From a checkpoint of a small sound classifier: 114.0 epochs.
Rows from block 5 of a small sound classifier, named by matrix and row number. Rows with one number belong to one neuron. Each number is 128 + 32 x the weight over its row's rms, rounded and kept within 0 to 255. All counts start at 0. Numbers have three digits each.
After each neuron's rows are labels from the 100 clips, of 14848, where the neuron reaches its largest size: "responds to" is what is common among them. Only what is clearly more common there than usual is listed. The data: short pieces for a synthesised band: melody, chords, bass and drums. In brackets: how many of the 100.
# gate: MLP gate (model.blocks.5.mlp.gate.weight, 672x256), inputs 156-207
# fc1: MLP up (model.blocks.5.mlp.fc1.weight, 672x256), inputs 156-207
# fc2: MLP down (model.blocks.5.mlp.fc2.weight, 256x672, transposed), outputs 156-207

gate.575:185125119153121087127151141150137178093114126139063137122094155108120148140082178103108146149111135116108153136162113121130100126102106052158133127151100128
fc1.575:144134191119091109157108093100068168102152133104222111092061089116097129126118125095108107142115124108123117087135137089091150128142160089145090108124200088
fc2.575:137128101150110109138121164120077075083224121124090113132115157128147135112141144131076129065119156186133122148087107116115092108150162099169095089161162159
responds to: string section-like (59); melody instrument: string section-like (56); sine tone (39)

gate.662:112129120087152128194172144157098136125097142160130144130169135095087117072143140186179129107031075183144190094159213081122121139133109124078168153113140074
fc1.662:128107151162065108141166112119148074186195128134189144185089113140142084106050148118076112173198154133105139143113072125120134158151155177191116086149139117
fc2.662:132158122081150158103118149193096153049108116121088105135132112114113110076220138127162089088064078141133144099145174145115127127107141115064143165095125147
responds to: harpsichord-like (100); melody instrument: harpsichord-like (100)

gate.589:144078163149131132133153174101160109093205148146121104141121129108121074079124110164103130142071154132105083140136152111204124136167142119165107146062093155
fc1.589:168128153063124087095148103125137147150140090203112119137152176099177096133133170167132153092120088120099148112139064115125147135147106100141138067095131107
fc2.589:130136106127176130125184140131182148095181109153164132108079159105101206126126112069117175080145092130144144156131085153168146123121162107162160142113160118
responds to: square lead (90); melody instrument: square lead (90)

gate.190:140120149149178179127146166102078142127137111122148081101103078147117146200192113126198105152119127130204103155153108217138146122136182107118079146093141057
fc1.190:096162153083080123151096207125136137110200132135106127088169160117104107110135083101119168182114145155100126110207129115121181104114119153141099162096115100
fc2.190:170185177103142137131101175138100174109152155113129113157138098162097079140156108101121159126113082103150140170157069159124100133124117168117092124134173076
responds to: harpsichord-like (52); plucked string-like (30)

gate.360:172107118133170118111104076124151122126147123150093060147095119095121094153115183132113119155190180149148145133113103124166123130149139139153139151135140131
fc1.360:149108109115096127100110128128118096173099078139149173078113167130098124144081119137179147140078075145125091143161134096093144098099123143112113089153103080
fc2.360:110137155158129138160155146113142151145100118075089144142075177080119193178106071203155076117134050128086168129141097114186096139098190118121058098110121109
responds to: reverberation (62); text has "reverberant" (62); text has "room" (62); flute-like (31)

gate.292:126125128113170152155093139147158178098190133096135090138157072078152204096135136155092145141184096120136089154065133125200139143091136161084137123109131128
fc1.292:127124152101160162143035159109161137145101167125190110144091153156134127124137082121122125146145114130130073147127126163077097140113068126121148144124195099
fc2.292:086125105137155182129164177171176095146191125129149126165163113149177126148179101087136085127129128066167166175182092094201145115144136140118134098154137158
responds to: harpsichord-like (29)

gate.293:133116126119176112122152133115132169094142114116118037116130131132156098103151099196129132127147199140074095078128137087153113106064179108156174067172132132
fc1.293:174120131111120124090155134126130080105218139128139124142111120111125107177155091075168145151153035150116168163087171172158172104139119149113166124133116114
fc2.293:151125113077166123127142093117133085105111127157048130105107156101081099109126161100186084115145143122095124134203148132125149156163113169067180136126167070
responds to: saw pad (55); melody instrument: saw pad (42)

gate.478:128123133139155129138185138163144074124111142095122116061124165201122186127145140129108119085184116074097105092188135142150119158094153129149144147173149168
fc1.478:158185173148085157183106133114137117157153147126125084111089114117150138162130150078111103128099180085109106166096116143179130083102057146106178105152143077
fc2.478:177145126128053122121158100085103149110145118074107116169091098101135091103103113115177189131129131155179159114118152149076172190175182142184125115136174120
responds to: string section-like (57); melody instrument: string section-like (57); bowed string-like (51); melody instrument: bowed string-like (43)

gate.64:088143145154136138134138102166124136119147132163135092112123105135074118127148148160103175118167151092153120133106116152101155168118094089129090108152096172
fc1.64:130076089097143138103093143104124122130101158048182137116129152095163144096088104124154099104114079221109191116091099117171139121121124127091171143083104100
fc2.64:107135146135183124137089143123172139087122084172110164175139092159152155130099067117207157119097166107088091132108109119146185171122152190108097139164127104
responds to: horn-like (74); melody instrument: horn-like (65)

gate.393:144175107162150175066065124068077102155154094100159166125088150092158086147120162058150124141133074162135133096080153124180092116176163117134074082137130118
fc1.393:108177135130132187097122177109104102134143130141139099109118120131149138092079147050165114140172142153161104124109106124152119074178154153123073117085132115
fc2.393:072103141132129109199150142188124151154180102139149088143123116165098094129136113101175172104081218103156111160186106142089138150092154121117122093095151155
responds to: piano-like (48); organ-like (37); melody instrument: organ-like (28)

gate.414:140104126150172109150144136165076072123096182131165155143124086127086088152091141171095151136094212141180160115112151137092215160119124141142140179128127080
fc1.414:144130095161072156085097144122168109158136161063080148153141128103143113200181107180097102113152137151080094130056162097207116089130139102184074064115126115
fc2.414:134204110138153102110089110059147150149126118111141127112144137097146086158102143086140078144126124152122166134123138135158132103122109120143127114143172137
responds to: horn-like (61); melody instrument: horn-like (52); marimba-like (49); melody instrument: marimba-like (45)

gate.548:141112131167120137113102120099195072141124112146160108114129108120163095134127137154102132166104114140096144138155174073152151180153146131168078114139133114
fc1.548:158141139131128078112147107137116112141167113123133164141120169207177171150136182099131161129132117147149082118110140128112184093184084149117157157118100027
fc2.548:171090110171104132163162139154090163162158172121066133151150187116153088132122196120139093108141174145107120099147131198126083165128118146130169145154122137
responds to: harpsichord-like (42); electric piano-like (33); melody instrument: electric piano-like (28)

gate.92:115103081169149205134115132168106151115177098141153165075112128118098089029133095129158142157165129143147113126175151099100144210095101208185121095156144126
fc1.92:101149119183141194143147121144134131153165100159112152059132119117098123052099119109111132163119143150094132116134157129133139163112083141134136092118108069
fc2.92:089138198062116059078095121115171162097134131114110087117131137084128129186204086112119145110164060142116178108143059093133079193149096120159138134139162115
responds to: string section-like (88); melody instrument: string section-like (85)

gate.296:124179135069096166121148130132164116158172112120187139122111085151170163106099066159098119186102154138116101149122157081113180114157156111080163138108114122
fc1.296:151164112039111116117099139143135137160155149180130102148165151156155212181112144123137116165195147087180091166121200112177113135143138153079154130085127116
fc2.296:111106122158138144166139148117161116116094173184178098122106118122073088134109157115143103082163146132141101177139098113124108136089158106124118099110148144
responds to: string section-like (29); melody instrument: string section-like (26)

gate.16:143172109164128162108098133096111144086154156167122149149088163069105102105181131151132125134132198165181090149181083157125197127166203062175130119196088118
fc1.16:133157185136090128137123155125076162090133194161106128186140145118111159164134096150080107148115109069112096122130151151111100145173083094108135100142113158
fc2.16:114136098080135094167144121173122109169124141163090090163124095162163128133119088133142180125121151071074170081158068142131185103128085133059134076140170135
responds to: reverberation (78); text has "room" (78); text has "reverberant" (78); bowed string-like (48)

gate.605:134083144158146134169145089127176144156158163149082133079141122093130134082104055135099124109138111126110122170154195121170138141151134110092103089119176106
fc1.605:094163165096111143118094137141125128107150098132165057100091175206133146196097167134132085109097161153144114149098117145098104127121135132135144161117072160
fc2.605:193129112111128128125168076093128150161147180075129183090146126096144136088144106132048163167173174144072170153141192132149145164131164099182142088128141109
responds to: string section-like (43); melody instrument: string section-like (42); vibraphone-like (40)

gate.623:119103121085141139136137165139100162066135129128092139148115081159135163177198154142091117148132106153118166159136181142181149147147126180119123110223122157
fc1.623:137116141145103148137070108083120133156178119128145123140161122144106164181096123128156149059134168080121125126172095126123139064066158134070133059138135129
fc2.623:129152130121115153117146117087103067163152197174105158073129091134139082126173136081184189127131156137153178177106164136210221105144116114134134157134100090
responds to: piano-like (100); melody instrument: piano-like (98)

gate.456:103145149106155118165118156120120147104103066172119138105132094137150110151124109081119141128075146109207138071139103143031129111093166073166107129106102097
fc1.456:087083128140053106151128138101103098093110121138142081169121073108173169113142110126148080164151068107106138093139055127115160174067219143161079112140084099
fc2.456:163127131123101176118171104151138174113224127159147130131073094186177149119143094139063127165104134149069115153160140144133164144143108118100169112123127086
responds to: string section-like (34); melody instrument: string section-like (29)

gate.372:175136135155159121087107123116143193130186087116115116120177174103133122189143106140097125118159161122138150123111088089130195124164099157083197072143153118
fc1.372:104098147073094125170135096117153155105082134129159135166105105137164177116125129150123120172083093135087137136108127111042090075093125088181098187160115134
fc2.372:134141098162111131182166158097150081109063131161050152130167135160106169137151191112090140113123159087137151106115147157134177155087077142169175099135105123
responds to: string section-like (100); melody instrument: string section-like (100)

gate.614:043133139090178136088086159219139122150137141080080067154068107149089156140136159100159113182131158141148159167108101163158116143153097153049126073100145079
fc1.614:172106112121102140101086145180141066142079168120133020125120126141156094128112099174126125129180195074171117131148150187171091163144143104160127081114132112
fc2.614:096125077089147141113169162157082191104185132137128132106098087169177108143156174148093129198114173163115093146130143125134075072191087073183171138057062146
responds to: harpsichord-like (37); electric piano-like (36); melody instrument: electric piano-like (32)

gate.543:163132143064171131081111156107107092094079099118164157122132141160138200094137112151138112114159124130145159165192133141141119098119168131090109100136144142
fc1.543:126175121109211132146157132092101135117111081146157119091097099082100147121141060078191096111110106093127160172166110170162118144133129086180046070183126108
fc2.543:105127172130113115094131136084137124122147130094125091164159117063144145130131103143202103150165132148163155140088127131145080106154134120166127160118113158
responds to: harpsichord-like (35)

gate.136:157140129093162096151129138137097127111142160113106201178163128214142147156097187138131132085120136189126162152194175148144122140101126119140080152136085110
fc1.136:168082125100156099138102182108130152183146114143085163156147131213080164116127141101115105125085088125175189107145066156177172094127151114127162138088120132
fc2.136:085114117111111119139059123138179116117132148134090202118061137097116123100128059145152085123110118127178131140134147179141172108053166089123171106144112113
responds to: reverberation (75); text has "reverberant" (75); text has "room" (75); saxophone-like (56)

gate.180:126126122101130123175131097051086107125056142153149066162136135140134118122107109098121139093129110167143046139170106109157097124135080103137122115154148092
fc1.180:152106136090165187117155150163188121077165124088114182135161109145165112082095111167128129106128155108103111140117085144099131149117131115140102135153138163
fc2.180:221155150071097152068144102100059166145109118104144100145152145167125119128145135152135144112133127146219108148168090138128194144120114115137115133138151158
responds to: reverberation (76); text has "room" (76); text has "reverberant" (76); clarinet-like (45)

gate.505:120129145153119106082107137117151159053116167135199092044108109157186215141085134147184118153054135107173115188098115153123134118077056095119141101135114192
fc1.505:167082114070131097142134123111097156158175119128103140128109118114100110137070092084089152047168164157138142087173116120168094062204170096185144152173119082
fc2.505:187141150101115132079144080154100174124086136147090068084078112116092157090113142077157131061117136083140154147177144104103083198144159104192145088169096158
responds to: reverberation (64); text has "reverberant" (64); text has "room" (64); oboe-like (33)

gate.233:079113130129178124165153105122153157154064128124158126092104116071122137096149137185090159152097145073122046130119127131126114112053163106141087181133105111
fc1.233:153121101156120134099091169075148138126169110160122163133129135165123176123164142119121127161099121113124118110170160057121159103094148207141143146090116109
fc2.233:149108126101098103091168118172185127181108132194147146153119102184140183177158141133138186137146118073123087061091087126117175157131107132112096199109149125
responds to: horn-like (47); melody instrument: horn-like (39); clipping (30); text has "clipped" (30)

gate.590:137042061098132143111142161142112182152119117150091134136077163080123100134131093126158153119149087147107119114103131140046073119107096175171169120137092127
fc1.590:134032036116106160117141151098077163122111087184125110089104155143123095137070082152098084149177121109111166160124080153047114116148108141148163126136144081
fc2.590:112165097158130134150085113132085212161173153076167183164134098067105166098180111136136163110150126116122099138103098100115088135136124218124094130153109164
responds to: saw pad (69); melody instrument: saw pad (64); string section-like (31); melody instrument: string section-like (27)

gate.381:139113069168150124143160106120145102103114064127111132101132138168165112150103131165147127090140121116090133141173122137147114186089115094110188178149142157
fc1.381:165122138156099211094110102103112130108128151146058144090125105157180128140147130126165102131130091124124177118151047127115090106149095069190146177145113103
fc2.381:112138163214137143097174111201132116133174171121079159119128158139111141164153107120107119080181177145137083165163126118122091093099150129123107145098134113
responds to: square lead (81); melody instrument: square lead (78)

gate.646:174156170166101121131120151123109192145177148129146112059131082126147078130113132098107129140138112153175105114117119128130131146149159159124106080206094081
fc1.646:123062094155165191133126172071140141157176125115098112121155128125078085200167213160133069117155140134134146138123162099154170111125135167097161142134140110
fc2.646:150099118134132119092143108102168087042149116131115178125139091173169113131165209179146159132102159160074183113111155110142118197153097080127098132085106083
responds to: reverberation (65); text has "reverberant" (65); plucked string-like (52); melody instrument: plucked string-like (48)

gate.563:133124088147141144152143134139156146076108106186132187130084120112150104171169124105182118099129152203115147165139160110127112125080081102056115093073156143
fc1.563:171130115116149091114116132110174160139098100149114079128194144160137133123115172128129138153169124132170138115166136093222108097124124146132176124194063172
fc2.563:119125099116125102121153127117143144102120129098138171138134154089104154108150132111135097169102097148134097159128122134139204133207140117135154120046098150
responds to: square lead (83); melody instrument: square lead (82)

gate.211:156126160047124139143196141097115182118171095116112180117098114104120126114114188179111121086127187125108135148194091138087118137125088107137141094150141140
fc1.211:117136147143094152174135131073085167157151107122143215099089156134093081059147145129173091104162208113115188172137083155101150143130126097149147143119158152
fc2.211:111138115104156154145116109140174116108096163063151099174114079128184147112157155132147163139110146160131149124104108214184116136121105130103095092114210151
responds to: harpsichord-like (100); melody instrument: harpsichord-like (100)

gate.368:116106110111192132153169174117154103134084092132088117115113190141078111100080055182161123101173150165089128150075143147111118194088096138117130116155064155
fc1.368:122072083130161146160198145118102176126113181114162101165160079127170127099174095083158120121152102155112093124184132109083083214136139164136224146141082100
fc2.368:177142112169119136129130109161082139124109129084065115171153082126078116126097221122159159108097153151092149094155090138154114032120181192104079102160106137
responds to: square lead (35)